A small segmentation model, trained from scratch: 64-pixel images.
Rows from block 2, named by matrix and row number. Rows with one number belong to one channel. Each number is 128 + 32 x the weight over its row's rms, rounded and kept within 0 to 255. All counts start at 0. After the name is the row's rms in percent of the matrix's.
# convs0: first 3x3 conv (model.enc.0.2.convs.0.weight, 96x96x3x3), inputs 91-95, a 3x3 kernel for each
# convs1: second 3x3 conv (model.enc.0.2.convs.1.weight, 96x96x3x3, transposed), outputs 91-95, a 3x3 kernel for each
convs0.20 103 [102  99  96 126  92 106 114 144 161 124 161 179 193  98  59  82 135  82 113 104 111 137 129 107 147 126 112 100 141 148 164 147  76 145 123 130 143 122 115 181 137 123 127 148 150]
convs1.20 097 [156 136 199 161 104  92 114 114 138 163 124 134 154 155 171 173 142 112 129 130 130  91  83 183 168 157 107  84  80 111 135 130 147  84 106 178  83 127  95 109  98  84  97 100 132]
convs0.21 099 [ 88 106 141  87 118 166 169 137 136 187 136 117  67  95  97  94 120  85 160 137 113 165 146 120 134 132 141 147 106  94 140  90  77 158 129 164 135 179 178 148 115 191 146 120 131]
convs1.21 102 [137  92 140 186 179  78 134 135  77 123 117 122 134 148 119  98 126 137 136 138 125 145 107 125  86  98 120 150 144 153 120 122 145 111 149 157 120  76  85  81  98  99  68 125 106]
convs0.22 100 [161 119 129 143 107 107 125 118 105 143 178  87 120 163 140  89  69 142 111  82  77  92 112  90 138 146 124 147 170 155 144 115 177 100  71 129 123 119 111 209 133 107 192 100  62]
convs1.22 099 [183 139 110 139  87 163 118 120 104 157 170 119 130 146  99 137 120 127 143 125 172 137 159 142 120 141 156 108 119 135 108 119 144  94 139 112 139 126 113 157 126 166 227 150 106]
convs0.23 098 [108 102 118  80  76 131 128 120 148  98 110 126 155 125  87 111 174 155 102 111  91 145 145 123 173 157 147 151 107 101 109  65  83 108 134 136  85 124 103 149 131 112 142 149 143]
convs1.23 107 [201 155  64 229 185  64 147 127  91 126 145 131 126 110 151 105 102 109 132 142 112 115  87 131 106 134 131 136 211 125 106  96  99  97 117 119 117 153 147  37 115 151 115 140 124]
convs0.24 107 [114 104 159 163 136 157 119 109 135 171 132  59 126  37 122 188 173 143 139 127 155 126  94 122 170 139 135 132 118  82  93  96 103 152 130 119 121 167 203  96 227 193 110 166 182]
convs1.24 105 [114 128 152  86  60 142  71  85  93  60  16  87 114  81 101 105 173 170 133  90  93 157 108  66 144 131  89  99  93 148 145 165 123 164 144 131 252 174 108 174 174  97  81 114  58]
convs0.25 104 [136 109 128 159 118 122 125 132 141 126 141 139 104  86 105 138 146 120 119 134 106 164 146 123 155 144 134 175 121 118 118 171 136 104 123 126  67 133 127 118  83 108 116 148 125]
convs1.25 112 [120 111 110 125 117 117  61  79 153 143 142 110 159 126 112 161 167 167 138  99 127 135 125 149 155  80 118 154 159 125 121 163 149 125 146 100 194 167 136 186 173 151 156 190 106]
convs0.26 096 [109 152  84 104 132  95 101 146 115 116 182 125 139  97 158  94 140 102 122 112 147 139 123 158 170 154 151 105 161 130 117  91 127 119 118 136 160 122 142 128 115 129 146 111 111]
convs1.26 100 [129 142 117 166 161 162 151 163 149 123 200 145 169 125 170 167 127 123  55 149 146 107  94 170 129  93 154 110 147 135 100 114 139 102 152 132  71 139  96  85 143 162 142 149 126]
convs0.27 096 [135 150 140 172 131 126 161 111 142 140 148 158 117 110 119  92  69  46 131 162 188 118 118 153 116 119 126 104  64 146 115  71 138 112 108 168 137 138 163  85 131 115 117 157 137]
convs1.27 089 [105 134 181 133 126 150 162  91  82 149 156 169 122  69 160 119  81  98 166 128 134 123 110 151  98 109 150 173 195 116 139 150 147 100 121 160 118 111 125 102 104 121  87  98 114]
convs0.28 099 [190 136 108 144  85  85 128  97  89 148 133  88 134 102  62  97 118  89 135  99 111 129 137 145  86 104 114 139 158 156 174 214 132 164 161  83 152 102 120 139 117 117 161 139 203]
convs1.28 098 [120 132 147 127 123 127 156 112 134 112  77 113 107  45 119 152 118 112 118  98 124 132 136  98 138  96  80 151  83 110 130  89 119 128 102 125  86 135 171  88  44 107 132 102 131]
convs0.29 099 [132  90 108 110 111 145  99 129 167 149 145 129 104 132 110 130  55  92 160 108 118 154 117 116 145 108  78  90 149 127 109 168 126 128 155 143 137 119 133 121 127 140 122 154 125]
convs1.29 101 [102 110 163 144  96 140 184 113 124 217 144 197 178  88 120 126  99  90  77  88 106 115  65  82  76  83 117 130 130 161 188 114 106 114 103  68 102 112 131 121  98 128 103 109 116]
convs0.30 103 [137 135 159 125 126 139 103 130 128 118  96 108 141 114 104 215  88 107 133 102 107 156 122 118 154 116 136 110 110 164 102 106 144 131 148 147  86 122 166 124 117 116  85 130  93]
convs1.30 094 [ 66 131  87  59 114 130  82 152 130 117 148 169 137 104 130 142 132 115 176 138 100 124  97  94 111 111  89  76 124 118 114 136 134 150  73 128 124 106 111 106 120  96 145 106 165]
convs0.31 098 [141 151 132 176 185 136 170 154 122 183 166 149 168 125 102 130 150 118 171 140 133 153 171 131 150 172 135  85 108 143 113 118  85  89 108 163  97 114 146 100 172 118 104 126 109]
convs1.31 078 [129 101 138 135  86 136 114 119 144 132 110 166 130 121 131 159 146 115 118 123  80  73 119  68 105 115 106 107 101 113 159 128 111  93 163 129 124 131 110 152  94 124 155 139 139]
convs0.32 101 [115  87 149 111 102 143 159 126 131 135 163  92 108  65  60  77  79  72 131 142 144 140 117 123 138 101 100 135 140 115 123 130  68 141 100 105 135 133 145 113 115 140 141 132 129]
convs1.32 103 [138 136 218 136  84  43 127 135  71 140 153 159 115  76 171 127 125 150 129  92  88 150  51  83 125 108 111 133 124 134  83 152 160 148 122 112 143 109 127 133  80  75 105 134 113]
convs0.33 102 [146 128 121 142 147 127 139 151 121 131 160 116 141  35 131  87 109 106 124 128 126 177 129 150 187 104 131 122 137 135 121  77 114 131 127 130 156 133 154 150 107 157 157  85  98]
convs1.33 100 [141 170 185 162  93 110 131  93  85 147 146 116 105  86 153 146 158 104 106  76  99 118 120 118 119 133 143 120 135 112  88 132 120 112 124 103  83  73 118 137 101 107 175 155  79]
convs0.34 098 [113  96 103 140 130 138 101 119 120 132 123 123  89  88 102 140 108 121 131 121 101 158 169 125 116 142 139 126 130 105  78  85 105 129 152 114 153 170 172 141  87 136 138  99 130]
convs1.34 100 [161 147 122 134 138 138 176 174 155  96 129 130 133  56 120 112  93 153  77  91  95  81 148 115  92  71 109 160 171 150  90  92 130 104 122 170 111 147 160 172 148 138 141 157 162]
convs0.35 097 [ 63 106  82 147 137  95 194 150 111 114 121 136 118 180 152  18  59 118  89 101 100  99  78  98 122 114 150 108  89 104 148 156 136  98 135  97 132  90  96 102 130 105 142 167 176]
convs1.35 094 [183 149 104 132 156 163 136 161 106 147 136 132 128 106 151 147 149 172 111  78 142 124 123 128 127 108 126 119 155 185 108 108 207 105 155 141  71  64  63 113 173 174 101 132 164]
convs0.36 099 [148 119 139 131 104 125 140 112 146 134 106 128  82  69 133 122 114 118 137 140 143 165 142 157 114  96 105 123  78 145 119  80  95 139 116 117 111 122 157 121  75  98 132  95 103]
convs1.36 109 [170 135 158 173 140 110 132 141 168 116 150 167 131  42  68 148 133 127 130 164 186  83  66 101  91  98 137 191  84 108 118  90 142 119 128 162 169 131 118 110 133 112 130  96 131]
convs0.37 104 [ 95  97 162  87  70 145 121 121 131 127  81 125 141  71 136 145  86 136 120 130 100 127 127 116 145 174 139 133  93 134 133 102  76 141 126 143 133 118 118 114 164 104 149 196 116]
convs1.37 108 [198 138  99 146 101 119 123 121 140 128 128 124 134 162 121 141 157 150  56 102 101  50 126 111  88 141 146 149  55 118 139  89 140 104 112 135 129 141 140 105 129 109 144 201 139]
convs0.38 098 [132 108 135 103 114 113  89  93 121 143 158 152 156 168 103 149 102  99 134 122 138 134 129 135 147 141 143 117 121 126 113 124 101 102 103  40 101 127 142 116 113 135 114  99 170]
convs1.38 106 [148 139  80 177 181  88 178 131 135 153 122 128  98  79 136  87 112 127 116  96 112 112 111 156 118 143 163 112 137 119 137 158 152 154 112 105 126 112 121 117 142 161 113  77 140]
convs0.39 102 [126 118 139  78 108 107 129 129 119 151 106 139 152 102 121 120  94 123 113  99  95 108 114 129 126 141 105  93  90 130 139 175 156  69  77 115 157 140 140 137  90 112 152  95  88]
convs1.39 094 [109 145 145 125 159 148 103 157 156 135 161 157  81 190 171 100 144 148 189 135 104 124 161 141 173 105 173 125 146 157  98 144 104 106 130 107 154 208 212 182 180 179 149 120 145]
convs0.40 099 [155 116 118 135 122 142 143 102 154 113 162  89 147 138  86 141  70 154 119 144 142 120 111  86 110  86  69 105  97 104 129 161 107 112  46 111 105 123 161 144 156 134 107  74  75]
convs1.40 109 [105 120 145  94 146 147 101  99 123 133  81 122 113 130 135 149 128 118  95  72  98 128 135 136 126 115 142 123 163 181 150 166 174 149 109 104 128 149 154  71 135 111 121 103 150]
convs0.41 105 [133 119 117 134 121 128  98 103 117 141 152 111  72 139 150  72 166 143 142 157 145 116 117 135 121 107 151 132 125 106 152 110 148  96 115 144  98 154 121  98 113 116 128 103 139]
convs1.41 109 [178 110 195 128 146 138 116 116 121 128 129 138  90  97 136 135 114 131  93  98 104  72  76 106 140 113 106 135 149 113 135 137 148  90 105 130 154 104 113 161 113 106 156 185 156]
convs0.42 097 [ 96 137 100  81 111  95  85  95 100 120 126 150 144  88 119 132  83 109 112 112 131 124 117 109 157 134 119  94  81  83  94  72  76 113  45  69 128 130 138 118  95 133 129 113 112]
convs1.42 098 [201 112  60 189 117  74 173 123  62  80 100 123  86 110 110  77  89  91 122 123 125 136 133 158 147 146 155 149  90 122 102 111  86 106 106 122 115 128 103 128 123  90 157 147 121]
convs0.43 098 [128 147 103 114 150  82 125 153 128 109 137 180 162 151 127 104 185  81 106  82  94 110 103 104 109 116 129 135 126 184 137 107 171 159 110 106 172 165 207 119 115  86 114  85  74]
convs1.43 082 [105  94 133 173  89  81 153  96 143 125  99 123 127  43 102  85  74 116 105  90 114 140  97 148 125 106 129  90  90 103  74 118  87 139 135 110 101 103 112 120  94 128 130 136 163]
convs0.44 101 [ 92  95 138  77 137 145  98 133 154 106  98 118 166  88 123 132  55 123 125 109  74 150 125 105 135 108  90 127 143 122 125 110 142 130  90 116 100 134 129 128 119 178 136 127 116]
convs1.44 092 [114 116 130  63 126 142 101 106 140 117 156  84 143 147 130 154 147 130 124  88 115 171 137  80 155 135  68 109 106 109 133 135 157 139 106 132  86 103 144 158 123 154  65 127 176]
convs0.45 099 [130 118 130 100 106 113  95 101 123 154 122 132 128  99 115 151  61  98 119 116  85 136  73  65 139 100 102 137 117 139 132  90 117 120 119 174 121  91 113 104 113 136  84  99 133]
convs1.45 101 [107 153 144 178 167 212 122 154 181 134 121 172 106 102 104 137  79 130 171 168 239 113 115 182 109  75 171 115 110 160 139  77 149 115  85 135 110 135 138 115 135 109 136 155 203]
convs0.46 100 [122 116  94 145 125 103 165 148  96 162 146 110  78 115 135 124  86 104 143 142 120 141 153 143 108  92 115  85 139 103 149  96  94 102  41  86  95 122 132 106  87 114 138 127 104]
convs1.46 103 [ 96 101  99 108 101 128 171 145 174 155 180 149 104  95 120 141 148  97 108 142 114  62 102 167 129 122 148 164 114 162 108  57 143 163 113 102 151 161 134 172 165 143 191 127 150]
convs0.47 099 [130  66 121 119  90 111 124 122 105 154 174 163 138  91 116  71  44 144 103 107 119 125 113  91 129 125 123 114 166 164 173 163 143 125 136 121 119  48  78 143 155 191 149 255 201]
convs1.47 099 [ 89  82  72 100 121  71 129 132 120 113  64  89 123 127 157 110 101  90 153 108  74 129  65  72  74 104  92 126 100  98 102  83 133 127 110 162  93  96  52  66  81  91 124 128 191]
convs0.48 101 [118 118 126 150 128 123 153 118 118  99 126  97 118 116  69  66  77 112 124 106 105 102 108 101 136 123 111 128 148 117 107  70 106 125 155 108 115 118 106  83 106 135 138 231 187]
convs1.48 104 [149 150 178 166 149 136 103 126  90  63  85 111 111 161 111 125  97 132 144 190 158 177 172 131 115 165 147 110 130 106 127 135 110 114 150 156 196 145 103 165 143 106 100 100 120]
convs0.49 102 [116 106 144 117 116 170 110 128 157 150 174 142 199 134  73 143  72  91 199 173 142 151 149 121 135 151 124 131 144 144 140 197 160 130 224 152  76 138 172  53 132 174  94 151 140]
convs1.49 103 [ 75 120 163  52 154 189  46 145 187 122  78  66 112 120 168 121 124 123 106 106  75  91  93  87 126  97 100 129 134 140 111 119 130 105  98  68 110 136 123 138 124  91  97 109 139]
convs0.50 097 [139 117 148 134  61 124 115 112 151 165 125  62  86  77  98 126 132 136  62  77  79 127 113  85 124 135 110 142 134 177 127 189 172 130 196 184 123 129 136 140 100 111  99  76 118]
convs1.50 096 [159 144 173 108 123  96 113  70  58 157 177 161  97  72  95  81 121 132 139 167 157 150 162 160 169 189 168 105 147 132 120 117 154 106  96 141 174 121 155 164 112 134 141 117 127]
convs0.51 103 [130 100  95 118  88 109 133 151 146  96 159 136 235 132 102 138 119 150 113 129 106 114  82  92 102 121 120 128 160 116 148 206  86 119 132 158  98 115 152  79 144 124 123 137 146]
convs1.51 099 [ 67  83  91 108  95 127 126 156 147 151 142 112 105  91 134 116 124  72 216 177  82 124 124  96 120  92 111 112 118 130 151 140 108 136 115 140 157 132 114 120 113 154 110  84 154]
convs0.52 098 [141 108 167 140 133 134  82 145 123 152 112 117 104 140 127 177 155  74 140 124  98 121 102 115 122 106 138 122 154 139 138  76 131 104  97 124 116 133  89 117 164 120  64 161 134]
convs1.52 097 [163 111  97 146  76 107 140 132  98 115 137 125 116 135 100 155 194 187 126  82  50 126 113 158 170 156 142 200  66 190 151 145 130 108 125 119 198 179  91 159 210  86 147 196 147]
convs0.53 101 [126  87 151 111  99 146 185 150 125 123  88 101 107 120  73  96 110 157 123 113 117  86  95  88 118 137 129 111 104 121 111 125 121 113  93 145 117 116 117 123 112 109 116 104 107]
convs1.53 106 [ 90  98 188 124 117 133 103 101  85 158 129 149 149  76 119 142 106 115 154 162 187 145  84  64 167 132  79 118  90 152 106  68 109 137 115 132 127  91 160 130 109 118 144 147 132]
convs0.54 100 [105 126 113 124 140 148 134 122 175 130 121  93  95 151  93 115 117 132 157 107 120  94 121 105 112  87 127 103 135 138 159 139 124 157 198  67 136 111 132 111 107 105  98 154 149]
convs1.54 102 [ 63  15  55 133 107 121 143 124 116 135 139 153  82 171 101 118 138 146 141 173 120 150 203 134 115 127 109  92 104 114 129 208  97 110 128  96 121 132 158  91  85 116  86 134 114]